config.yaml
time_shift_ms: 100
hop_length: 160
norm: "layernorm"
norm_position: "pre"
head_dim: 48
qk_norm: false
parallel_block: false
beta2: 0.99
Rows from block 3 of a small CTC audio transcriber, named by matrix and row number. Rows with one number belong to one neuron. Each number is 128 + 24 x the weight over its row's rms, rounded and kept within 0 to 255. All counts start at 0. Numbers have three digits each.
After each neuron's rows are labels from the 100 clips, of 14976, where the neuron reaches its highest value: "lies over" is the class under the peak. Only what is clearly more common there than usual is listed. The data: melodies that start on their tonic, played by one synthesised instrument.
# fc1: MLP up (model.blocks.3.mlp.fc1.weight, 768x192), inputs 0-95
# fc2: MLP down (model.blocks.3.mlp.fc2.weight, 192x768, transposed), outputs 0-95

fc1.668:140111146164121124116168144117143097092083161168103155139151135164119121092110151161138125138124107101126133129093105130134138133148090076144125141124118155116129166136153166127094112113139160095146129096126076124156136132148103139115084140104117136119154115099145143143149111117127132160
fc2.668:145130098092143178178125116145145148138164097070150157093099112152116096170140094136149116129105124105145115112120178113120114125121111199117134146147175080127107131139100156124108143105126096168082132122056133157119116145109150124120114112127138099118130084146136117158129126123136136106
lies over: D3

fc1.629:077091083158100134142144175129100073132099163142142102122144128177130115135183132118168141152134110125131170099147100101054128122133131112142107154150145118180104171134096137127096147139141116158078114144134134160143084114110121132134129127141135101128105144102112152123134156096121134135
fc2.629:136081134129089134142155141124118112083103131155145168118122112157138093132099173128133160126116107130125134089073144131128095108075110129146123085149134138122131108146159155156117170121134138102102105123151113130145163149156074155155082172138127154147153121130137086131104153122119108131
lies over: G2

fc1.192:133112114176128173188139136098118160103113072146107145141127200102118112140122119139118160150126113106122133079139120149102110108123146171141136162096128144152130132128143112113116114133150117134152117109149134142114152129141097123110103136118127088153112143105150136107159136112107169142
fc2.192:136105133128125125119173162164112106138135182131131080136119100125112154097137109116099140111091163130117129130099147086150131132124124159115134084148132172089128096112122167095164129108087174128108159159074147149160149155119125165150122110121154157156130081141143132111079156161126141136
lies over: D#4

fc1.449:141175134159138179096137143140089137113098105145137087132103134152095141138127097113150132147143140100123131167129106110130119090130148181147102129149065162150133117160156113089137115125068147078141111122122123104106116139138149136091136101104131094129107099150120142157142135149156115125
fc2.449:130149124122136103164114104165130129106096143103115170099092102100142139145124156149098111147154084143117104146120169114093081098103175158160104128171160058129121140106154186106113123127188106119124134130075109131148131156123139121115117153120133135133102136097105111143139167072112163097
lies over: B5

fc1.409:118120115169120137120144140135092105107139113170136089126165132156083159122129135125154140148100111071104130133072084119090156158093132127141117119119061141133106116125125112159147133103075143088161120147134127131119096114124121168193135140133209114153150127126128136098104101144124115144
fc2.409:124149102082155089164082118143122110099174133110094150114129125130108105114145136132140079153104106127104148091157128096098151163145121094092132099168132063155108125153144152137132124158215083141116109107095107145107155146083111147146142121134189121107107127119103114118149127067160130111
lies over: A3

fc1.589:133122137163122137110144159094092088142103137113161090147107139107121094135167110116167150129130100117122140118134111077128069101125113155153123166140121122170094118151106100146134121112129078135094112106136132142131125150135162136115125159150101100132146136149121135151182207150089098135
fc2.589:153112135141136174188124168101107108100179113138158108133133144150154139090126146128142157168117159084118108134090156124136146145169069161128143146088125142163082091121122128158156142100140089114094113118145150142161189098161142126151093083139114111151126114163139095158120118154079113147
lies over: B5

fc1.18:122122097134107121118137138148080091121046168137140139116117114154097122148154152125168134135115075115124158140112141089143098098144110112140145173116168117135077132146125136137138085119132114107113101133143114149207095102148155108139135126143111143135150186158135122095139154119089111164
fc2.18:085128162118098154116098153094135114118146137121154107119143118114137131108133151073195119077168153157133104110134165124137124164135117136122116100123143116099113124124113129108107177126119157088149129163108130165096098119099159126158159114107119143109133079114115157067121134163119134142
lies over: no note

fc1.592:143144116130110106130141132134093106132112145156124093110113114109121087120115155164131115182129119079078129124085116098128127109154122132160140108118088084125137123137134124150149148071108094104104116131151119148164166131134131100130111174152130070148116215109127116154160157124150101155
fc2.592:122120140164124150121120133123112123138125139109164122117133141158124130108138068069120125139132122107159142087147110137158159191137137176140114138155153100100133144128115130138064137129108123145122161109102165161131135138148134153145126143109108134134167123132137153120117073171135124142
lies over: C4

fc1.712:107119098162102139141132139129115069118127119174150085130158145140101112128128169128161148131108104107093145113127089113104096136138088103166130145123117091145097138105124154141129059116117083107105103131132087159174130108139136122124136142178133119131109142123100106132162140141119156166
fc2.712:126138113116117112156120158085102119116127135123157127139118090136180085128147127119147087129165139150108148070090127125124126121132101113118103148129144140138104087167143144157150198128147117106105101145123148155142175155147111147163113116162120110159113115103112093143110175122116111134
lies over: E6

fc1.410:110130155162153142134163121124114159125103154120147076169172159105132153088128132115118120123097088133094162085134084131117122127119137116157167097128141131129128157147131128141132139120144112128119105130111109144169153107208080113126159145150113133133151171139102158084108161152128142157
fc2.410:169139137099107097124126154138130148140146106120114136131143142128157143139117145148169120082144118136119114143156114147093121135119107109107143144099153107147109133119150161155145137095141127127137071156158124154120105122084136153153119155180149121094111158118110121143161085134156073078
lies over: G2

fc1.425:108160095144142148150098117103112138133132088127123087139125141081121113159126148158175160160095116124092115094133128131139110112143135112152109118122104113103110138112124123128158120113160119122147113082150148150146146129172091115149128112158088126160094133098090079116133095105145147143
fc2.425:136124114104147141131096137108111125137131117115144161100105097108112111142159105124161130137136129101141130120100138124076102167126165180133153127129180109146096154121112138125124155145176112154079133131102156155133115143070153126121090126130167109165138102157156119159126162127118138095
lies over: E4

fc1.307:143131104135147183141143122112100117142151150141119106162129134077096168071160088147173119138150121128072144124146132126115130143084148131174128151088133152149120145108110135156154121134083092118141115132118188125140143100132150152166152149170103105173108122122105130133172107097117130155
fc2.307:170150109102133142166098138164116144167118160148128137048127098183133166122132122130119123131133150139115143098125172106128105170111095110135159120126138113144107140105143159120166126086118120140115113149131089149123131155120126131149118160167169124133127180109141161149090148082127127123
lies over: G#2

fc1.34:161155093120106139175135133084120096124109115132150107114173111115129088159112094151138141177126099112134139144100118087106153113149164110173078087114137100115125119148120113123120131135109104131142120100100129167105128146107114155141101143116132122134111196069163109129133147075120115122
fc2.34:116101146131117131107128131166155136172117137162127135156124140152156121131135138093147131127145187130143112133117123131141083146137061179141167114130154147133127124099155116080136131110127146130101142141133160127135112101122132138116132101127135115112094099173144168113115118181155199152
lies over: D5

fc1.208:163136149171123154155141137081130097134111128126140138144137127089123158097138120126123150112122119149147142127121142140125098127156110115155150160107143051179132163123113118120095112091147056139070122153116114127105126137086172133114106159128167124124093139118103100122138153117090166145
fc2.208:133115115097120122107133134155116107108140112138132138149141158137181125148127154152096165114107145116136134121105155101150127092158127170127147149104136176135106098174137128125145096179133142114082104130152152078124099129117154108131097153087122154147142135148134091112163140130082090100
lies over: A3; F3

fc1.301:106102122157106149142160147129117148105141168160150119122173144127108166090137108106150137136111110109083159129181109114098156178152115123110137144101106179110109121120096128181128136157098124131128154155131138150171078071126139116128120136172107108141148139147132139119132111137126153188
fc2.301:100144113078165113135115132115135156150146109139113170131077122102164079164121112180119107140115147117149100112120163157086121100093131139130125103106169123140110115085156099133173126107152151136096062103129134101127158129098123119135121097161135128145088146109127122155119157106143156085
lies over: G#2

fc1.361:173180121116152115123129133132057147125120134147136098147094128109114118123133139154147093142113122123092121150124111063135122131100124151139153113104116152172120153161153118120149105128111116083125119128094135079130115096152124129117136107134142105136123148147114122143175123108159120130
fc2.361:137089132127098128151116159151154105120118160136112184086125130143141175132127149104095169139119146131141102126132159145093100123128138117163159124114127132099135105065153160126148146076128126142149153142146112116170148158138081149119085144165098165129153125115148095132068119139095119122
lies over: C#3

fc1.571:132153126151156116107129105095115142139116108127152096146094131119105160171088135118146119122100123107078153136122084099151146148135148086116131113151131132125136127174085127143149133135151101081113160102132123136138144116143104147166133158139110129149103116164069095129169130148147103136
fc2.571:091129100146139167146068125101176147127142099123143160070110122153122115170105155122124125102175169140145135134141120156113140128172128107141085156143110126145131171097135111119134148159141167172135096123148123136103137150128106098137136138140137171101124150131133154123098083107115124132
lies over: E4

fc1.181:142122104180088163156179106128107112106094119106132121149140114119127116120135163171148158128147099137125116151133127127102098098121126135176103111135142070161115161146147143145096094112102077132101117147131104143106100160106141180142084170134130109160110160103141096131160146090113101133
fc2.181:144089129129124132094089115188107151089178108142126140091110146169137159115134133102117147117080134107134132115132125134114124105101129162103157142081135148164154112182141104145167163169116150086144145129210167114143152111126113113120128162072128158137124115148150105159134119138114151141
lies over: D#4

fc1.747:121119132162098142123108150150106121153143093136138093096134103085140106099146167132143133144140097137119150104125090079100128170105118130167112131115117107183123178144154138123136115117126102096110123129125112125140138128151113182123148133156126090118123128124152118132150082115151146137
fc2.747:135098139088131080130121117120145109110138168110100143119129112135128096103132134136102136106136121152167148093083158169160113128169098101111164126169168096115125140163125161110117153137161099143103166126086111140127147103142108132134095133136113193118133167116124082124134142109101151129
lies over: A3

fc1.243:115108179173136142128147174117138089114071158150143140168147159175095154088123090120148113128122120090120147146072104125109183139151105140154108148113097181144129133125137128126119130138067156120152133119158111126142119102114136140112091146081169143141150131145166162123137121149114113151
fc2.243:121155096091145109166100075144110146124125078104098114101119140084119121171139161139161100129131104126126102120140170120140116132114155149108132121156149057128095160126159121150140104119192094129104122121083097124117096145103145120118145121135161098126105099134089113102142154094166141090
lies over: D5

fc1.354:132161118163112130124125162095139129144121128118190116138148096149150126123152126085153084150137121139126153141147124085067133128131147076157102126139145097178131139118133129128113146111123099149118106136125110156124152143117124130109123169129102131166097139111115159152140172105134099112
fc2.354:139122169115115107104159096170156126132116134121117111163076125132114129105090149112139147107144160138116128143108121164173068133112101119145185113151132106109115145112157133136139114105122104120114116132188113130138102113099126130118133172124144160103143142124120134102092108119126107105
lies over: E4

fc1.700:153140133142106116159119156117107085115058132149102121127093126098123116133113178152151158146143108109095117103104141138122088083126100151176166130125149125159127143097142115122140080097133109109139116077144103119142155149149100140121126127142120133175112155092120109143162129112109114126
fc2.700:129078121122129142143110145126140100162154129117144142112155127169146157150138099105103148129057116115120162109133106095085175155155133135105108126119133126140125112177041132152142207146111134167114169149131158162105116128107105126112095152123111136141159131156156131170127114152131130130
lies over: C#3; C#6

fc1.697:116151093169128128110167150126098088126104128126135103141127131114121110129117152155160125160112118105078154116117128100136110117131104127145134133136115153124108134165101155137139078108089111103096118142119134100154150113137132128145080151153041133152117147135125094150165142137103141134
fc2.697:095136148139130152106129154143055108134116126146161121168126098159108148104166117132178115156142116128087171128090145103113154119097098142145122170081118170133067147139132130142184093114117131103121116092152133103148139129160160146145115122126109133140132106132134100166136145155092096165
lies over: no note

fc1.581:153125084144109126133122123121137090143077131129143132094121098118142118137146138140113135123151061157138135126124121113108142131129131118142132135133163086174142144134136138135045108099135106133083133162124084159118121154085151107131117158110150138139119190090141140115128163088115140144
fc2.581:161078117121113136109136133140090123080168120126110146140138158160159144146108153114106172127106147093140141108098148137130107076147134178106167145094172162155144101154098120138139133124125150118130107148129178106125129113120116132136118149100118119152115128151138087116150128135114141112
lies over: G4

fc1.250:150171105128117165174146132158056150143119150148129106137112155124124163096172112135142120139130110132086139152121140056132132138115152171159149129086121140164103132113131125150151107127096119139115103141127118101132110092131137118105128142132147136154116163133140130145156137116139102125
fc2.250:118098120131113134147108145138153109124135155147120169061108127151118152163130143126099169136120144120162125131124134178116084113160146103138130144140110108094145116092111135108110158121120126110142156138099122150170104162157135131124092127112081130135157137131152127139107124131077160142
lies over: C#3; C#5

fc1.493:157128147154125116093178126134085123115155154138134138173128120106115137114113153169123124148073131080094132124126085105144139113154146133146146124118108162112135134164136124162138151094075121119093150139129129125132128092120157159119098156091116069155115159132152107159190140146152102158
fc2.493:141120117140123164162143146148143128122095129158139133068107178169135145152112117115069147141121100144178122117114153101121144196159145130135123132161097094128146086116121141152084113129107137127154156153132102124167119157112133140113098131139136119126166107099153129137069103134158110115
lies over: A#3

fc1.486:172145118165113151179128120100130096151084093114135123108114119110135103106132159152130147122145122151134139099117112124096099134116125138170148135138151066177141188130125142128105130105128082112069108144111081134124128147132156145122101180135152104130107149117120105104155144110127147119
fc2.486:145094119112118109092097117177112132107167116151127126095158140165166175131120165140085161120110142126117137123091128110162136103140119139093165118086134151162147116193141120138181132144125142133113132135188185080100180129123100101137126156119120150143108141155137091126161112126120088120
lies over: C4

fc1.193:133140048139155117122137131104140108142082104102111169116094094123151085127112102161148126137126110117142117141154122103167076120088141114143089162128111093132126145125147167138100085102116098137111136158121173151151138135117155145157101149149158102126126120178120131129149130135116101127
fc2.193:141122124148123165139120121105128097136114095113155107113164179193109134101107114147136111108116106125111099115064099160119141122146106104147086169078095167134135151129101132152081121089133144141156099170142120156135118119098128058091127124179122142139123156104102127130136129131151138144
lies over: D#4

fc1.209:143152099135147156133139085126111131171140132114154110153142119075106154094123107111151127138086130082091182126122142106111118152105148143149138120108140100126119127143083129155099120109173060145074117096098129117158148141121122106116134156127150130147121114141136101132150189114090122154
fc2.209:159098124084094109117135109159120096148156132113120109134142148160118160105111116125136144110145125140129152136115128117140137117135138118115161189076147129135118123128133127119146124120119145115127066167171173107109084132091127073129139155110163153118120135165112135133118131124107100104
lies over: G#2

fc1.203:094121136144096157140128138117120114124132153132142095128158139167114147124139121074148139120097111119084179111154102101088160186164125128126131157127094164079104162152097105199122149160101139136112150166110137167139092105132117149123058126134128092138134119142122144112118122132109131140
fc2.203:128143127116154099132134163112145135108114124147099158120082128119142105125104148177134132114131149107136072123120150146137116093101120108132169093119161129129106096075171124141153117093157155130125087114132075084151146122122110131122106116151147180158102161097108110123113174102119109086
lies over: G#2

fc1.478:147169133140170140109169108082136142110105128132131124165113162093136117141108102156164132131136112145109130152153148119146104128155150160153132128149132108092149116132118168132169131138129106117088076141142128134130112095124120084074133148176116104132106142105136130159165153117138133120
fc2.478:119098076115130110128109111166173116135141111144105165122150064171139098139133145152169103163134145172140133147126091108119185117161100102110112125127111137133179167145169145098136112130105147119134121132125121121142140151124131125154154120148133141087098116139135143169097109109158161099
lies over: G4

fc1.21:156141117175115166151157129137128166163137096095178098170138151114114106128129113114152135145093124078083197106128103101113119125123076136134141150146130156148082116133096150111140105108142113127123126108173132133168133121131115111165112132134084138135135121149136139167161142125098122129
fc2.21:122125101100130107117104105185143117129101133154111103109145136195101177126125127117211146129162114166154090157155157124160130133107121109146094124121140104133154168098189151098134074067112137103129115147116113140111109125128126098145194147164143163131086108132124147140105127120137103132
lies over: E4

fc1.271:139096076116092144177132143144131076122128080098118154165109107145126107146121118110143157164104123117147137146141141113172102110160132137119106155141108128126138119138122129170064104130115119161080140076157169160139107135108115115143140162108117105111114120145130092139138132096119077127
fc2.271:111141150185129134127146131139131113149149105131157082177118097136132120099097112131148118120180146121093119126120109148119124126158066145131111113131087112125092102144102112113155159103110090103145104162186154128102089129128107124141075095116128131126127145171117176164141102174127158126
lies over: G5

fc1.420:120138129165159147116121137121120137131110108135149083145114150130108100177100164130148148110139105114115113133131127168107080085124141140129113124169135129116112103133138105106150057116141125118142115101115124123140140141130116117116151120135152144198130135123069111121118181146045125124
fc2.420:154106118110112147145101117165148072126135140115112165065100094156143128157135139114092173156155138149161130148151174149105101134135145142171122139175114098112162147067092158124115128114134123135132132135123120174151135172133125128149089146138117135136163123133156133136101143120089129109
lies over: E3

fc1.628:120090097168073158131172136110107124091117137124130057128152104128119120089140139108149138137133102144109165133143127122110139141165129113168129151122141112117131162143105126164119116104113110121102115135100109163138103115146089158125120174128144114146108142104119118120123121110132154144
fc2.628:113140134093108118139110151162142126112128153121140186109100097160126121150124121148124108149177146144157115098122167121111114114109079123109102138163135133175114088126158155114148166145132135124134100142152197120114114143169133123162126090160121122148130181139151146119070100093120130092
lies over: G#2

fc1.729:158148109124179140125154088150135116156092087160161138152105170096122096118100117150143112137133143093082139139120150115164123112162140089156097189108123084115159122104091155134148106097102112116130114143177119142129127120093177107097081133122117115129072167125093081158155154125130122153
fc2.729:098137146147131137099122103128138121091162114131141131115133135120121137162149124108127094136102097144121078110142089137090151140109097183121127099133130171072106148119169120116133122151133176124180139114087103143163126114162104075091152105100111126123197114185150152117111131222162159149
lies over: D#4

fc1.522:127110169118111148148137083131137099097167128134123119132157154130118134117136120141123111134125114093113126081093100141118158134118112113120085105091118135186121108145160138161127143147147118105122098091114095150120103095138120112134112133102187122094135096078129076093124103117134121136
fc2.522:130136107075150100144105145096133098132157104091104145095126138116130103139136146125139086117116123127133137114140152097115127167134125161110161125149174105138091143154129159121103137117211098141081124134070136134103151155086121136128135112119165082124118115149106111101162149102159155091
lies over: D3; A3

fc1.450:130118108149150155144181140132145065106131122101085152151103104149139143141123132152163136175109133110128147150165117152090114100132143136162125107152142108126144104130130196172148142103109116127078099089130109104139143129128113141129077149153135090175131126133108118148147114098112110108
fc2.450:088120120147134138122121124185130108134114119168117114121158178129141143154140130166126139138137142141186109135151131162140130108123161117128094116124093146117188139135141124160145106161107126111123093150145163092145061138115116076102161149101129140118107177141129142126109118130136157111
lies over: D#4; A4

fc1.733:094117126163073161173142126126095099097123100114117126144135103133084160138156153094159145137152086117130173102130126135119137112144146130142147160150127146137099131127101099157120135146123137159098160081117119112160102112134068141132137145106140134162124115107133140086126119079123115138
fc2.733:130141140123093114129135108170122157139115102122181143143143146168137123131116128154128089136093119113121114132089111120114132097086094089134096123127113148136112135156124112134139110124146151119141056149193114088147165129134142152144108105170144159136129159119121126171109122135160109113
lies over: A3

fc1.436:134131129115141139139129118130107122171149144120142106154137137153117123164118151125145153132112137108125121132131131133157135114096069119134118117111115151133120137134130134154196094101126114141152119131123146101121160110151114097129117100161079156175153131119113097119143124151083128144
fc2.436:131105121099160106163102112153154117147142118129107134107135142148116125152132157154101136148144103130105098112139182182086150156129125096113139119147132084117104126078119143139148102161225105161113125089113096159137138139076127134149133141140155119131150104106096123125119141099097129125
lies over: E3; E4

fc1.267:129142121162116116172111136129132090131143111122116062110130096132108116160142164123167136138125077101106130110139103088097139148121135090122092122146081103119100150158136133133109139148157117121111113093159117181132126123110122156146135106147132094143160130098087111124162093114140126138
fc2.267:123082109109147142117179109103138153122100151135138190138113134149144104145141106129102160104156146149143149124081145171136100100150147159158138159122169159120119141082107145115111146122133145159105142145113164138157137118112147099109084145135100155147133130141137102147105189135080131124
lies over: E6

fc1.638:163178097135152127098117118125060151131141122135121107148113135126114106110144153148156121158104125110103147163103109106150105122113121146146139113104119160161137147152146117141151086134097140068132090132101130085136092090169161141147132086099142126149123123137149141147181116115142124130
fc2.638:137095127128110110167110172147150096125104161136114167085103106153144177106132151120110151159137152124134102124157165120118078118127116117135176133108117118108124113084163169124148166088132118141135167135145137105162159128143100154126086113163109128135126119122137084140083105118103126120
lies over: C#3

fc1.598:145176138129154101179101131112133128137150118134103136118117094109120130136119180164153108166132105067106118134133108104129122144135104123120150106122107109132108121112161122132155100115163106091133062086170078098139144106131117135152136120123194123139131147116128116139138096106131118110
fc2.598:142094111130100165110147140121145123134101131115163135141138145175128145157134104106126164090118129173153155131110158143129121116135133152151125170137159162129122152154053132111093148145086141156113163173122164155131107165116137123108106156118084136158157131141147143145123165144105124131
lies over: A4

fc1.255:124120108123130144135142113088108131157144119123157098131181157140110123061149109133146110146119119120106152078142107139102164157125124113151122131120139115162116168137108113192135141119138103156081110128160133151137165116111149124144127164158125091152122100096120106141146151094122146136
fc2.255:152099110088106100121110122153128126102118142115103165067072087128145147138096149141123141133149141157133086117117174110109072106124135162124162160118181124144092130137132169116167132083130110145092157151135116132095139122118115136102125141132105100149130170140146106144152144130119145092
lies over: G2

fc1.17:104148107110171152139138136123104145128119121128141083113100152151130139175116136140140147121088114127101132115145108147138127099123137078117150127120142144134127139144083103115192098141150120119144113168104096108127164110152107152163117138154095176159103156145081096148132156127110134130
fc2.17:166136114122167143164086120136179171137137127128108134106083113157082121165108144113128143107163144148080100163131137124099137145138119136143128135172137082152105168073140135091118130126176134112110087110119111192148133133098118116119143116154162115135109116130111158143120147105124097141
lies over: E4

fc1.743:119136108137153113126135154138099105098144156118106106140117099126106108135158097171150106165104107060124142160098119129146169117174148064131137116151108125119119124142121121125166132169146145102121088138114140109124169103136123138157158116131101089138107114137120140154129100124089146125
fc2.743:157176114147154094135125127140169141145088098134137117155083115140164121148119141085149111171179142129156124143149129116117132123139109123143114126195139123145167130104154166086135128134108131102110124122116123115136131114126154112142130119104139178163102129145122150168097096125132112090
lies over: D5; D#5

fc1.320:124087066183134136148145150065129128128090107146144077178141127116125105131123150177156127161154136111137123103105126091177143151135112104157138130105117117133129109099141101148126102098105110158118150088133127097112154107108126118136118135167092113141124130132125149126167128126107134148
fc2.320:125154138128113099111099085201171131174129081095143160116126109156121106126100123125127130097112094145123094114108116154116100151095104114126121103163160085139143135142114144117098173134122129102119147114146108127131101172138136119149124147125153162123124118144115158139132144150161134120
lies over: A5

fc1.472:126111122176101162147154120136128097128119135145128097113152113130092172104125125131147136131114119077108146115078094121084143146082143144161092125135098120119107137145121131150129115121085119105153130098155121140134127136115120161167147165143173098131164148131143138108140095135128120150
fc2.472:145138119101146105150086137144135141146152106091134137151117152123146085142133151130140088149141126140133113118150150148135111111175071122100168130144138100145106102125152126118140121164196088124118080105132135129152171119137121115133142091148132113115092122127108127100124144081132143102
lies over: A4

fc1.480:145150139145098121158136132091137115137129143118121093077113096095123124108142128124121125122123125127148165129142092120090150112196147091159141145125144079123138165159127094116107143077139071154068120135100082172123132127086127141100085163133125121107124157087125111127153147080111112165
fc2.480:165100146148119108106111113137110117115161093068099100203088120143165138104106169099088157097162151122133119152158114139159086096144136131113160116118154125130129143155104127132147132083147128133124124143169156087107117123124100079120160161094146144149102123170110147126142121140118115096
lies over: D5

fc1.29:128186114124139146137104086123111120135152105097140084121115146097110086164125149144166140147104117144118110118110119100124103114132142147151053118139104101131119133134145124130128104117161100119095102070154124158122135158156107138106133088151118095131131105109098110112150133127128153125
fc2.29:101105144120111167121127141136135103122121154144136171096122122142123126110156112105119127126151143116161148131094122151093112140152095162131158143132145173163100147093133158107081153118111145129145139147096147148142141108115149118161095138141132151124128141151185136141115129150094160128
lies over: C4

fc1.20:122134121153148113138133126087102065112150132116138150111125093155108104120106115188167109152120079104105136143137109131149134123124116083125116129151124089088116136121120140133132138091146153135126094124123079116143149109144113099133092142181166101146163129141096159158149125145108118124
fc2.20:126132144115140147115162124116162086138147150114154102137149141124111128098142084121154094151085130105138130143105101122134187143117119116123124151123112144088154119133117143116143088120094167101120129130098148134109194136078167096129134135165143142135153078148114111174097110190128134163
lies over: A5; A4

fc1.507:154151128164127062069108120126110115139116118131143103161123108113086123108104155152142130133083123105098149161115080075168145107127126104120146098128092181157134158177138129127144137096079130099145139129083133100118124091120122150124122149106081099144133143150136128150235098154172133165
fc2.507:133116125130109130137111143158164115146125146130103183079103125136138140136120137118073133125126124137161138152140130095124091130135163139146129122185099104100172146125137182100090125099125116130133147142118089136107133133159124138091116124128106127085149117119154132161137105121145139109
lies over: A#3

fc1.176:128152101132112103094120132114067159118132091124145137164114143116109113117124126145130162156103131152117126111126137110153083109120164194178124139104158148117130153149095078119151096107113106137095121156117160087113114158159149157118148123151060084131119126152116095114129147157143117103
fc2.176:124145107070174109167087111126123128107137144096094137121121140107115132102142134148127077142132100117105099124131153152109119138121150130093147113133153051161084123124147146153134143118213092145098122134083093147132154118081139141155145123135189110146073107099087111111140169060128155080
lies over: G5

fc1.453:117078064151131126153154117093121116163116081142128135170122116113129097121118175133139154114171134123109115145087109136166142174140102174156130160142123134124119131124140158170080105072129121139097145086162147134105183106087114112128114154165120089123126090097128130129166146117103093142
fc2.453:126166119099109129120096134155146085135136125083140117069077098161104112130107090105149113136136134111150121158145116095141124187126125091125098103183127075148129134134100158114083150145132119109124155168080117196118110145151146158158154095162129128137107148141131162156117108153164129128
lies over: C6

fc1.511:129121132165119140138143149116148154126119132123142112139109073126142110098096106075123143125098133107110141123147097094145113130172140130145135129166106124118100092159106110126155150144150119148106136107167113185164138125175127137137104121121130118116177141144155122151123116110108108142
fc2.511:144142119117118103134153094138106145166099131124130120126146113104138114138139101106068132074119085106119172116111122105155117115112110099084132168141106139117115127149136121083096075127139138140149149151127142150145130177083142094124123162144137201101098131124129128141117135124131145151
lies over: A#3

fc1.715:120150127149176084136149155118144135149096098143120096189115107112113116148134124140144130168130119132114130151104114095132137148142128148213116120152144136146132122116135132130142126133114095124076092062155098115130114122115157116120163115130146098127142101097144170129142130124153121124
fc2.715:123156120153110123153160149138181150095118133146106118109119126159139149120139093138161117151159109169134153175141113195134121133138125107155145126134108125151116144142125146103107107136102133140142146129084125101106074153169154170140160139136118163108108138117111154130079081103123149097
lies over: C4

fc1.152:116139098116109223174123120120074139122117120123173126135135177155127124101150098104142117135135131153115149097140138056107130146166156183150119153130162109143103121099088082115107133158115071152088115129119144164160088134140147110128143124144119133146103102132109127111118123120148125126
fc2.152:118088132142079133128065157127165069156133109114137172112118113125159118145119159118128142128126125124171120137103126130151098088126089161126157140145126149124161122120154163094086107096111153088122099118135115129124159135153136109134121140103095108082153105124166123146155111152135105133
lies over: G2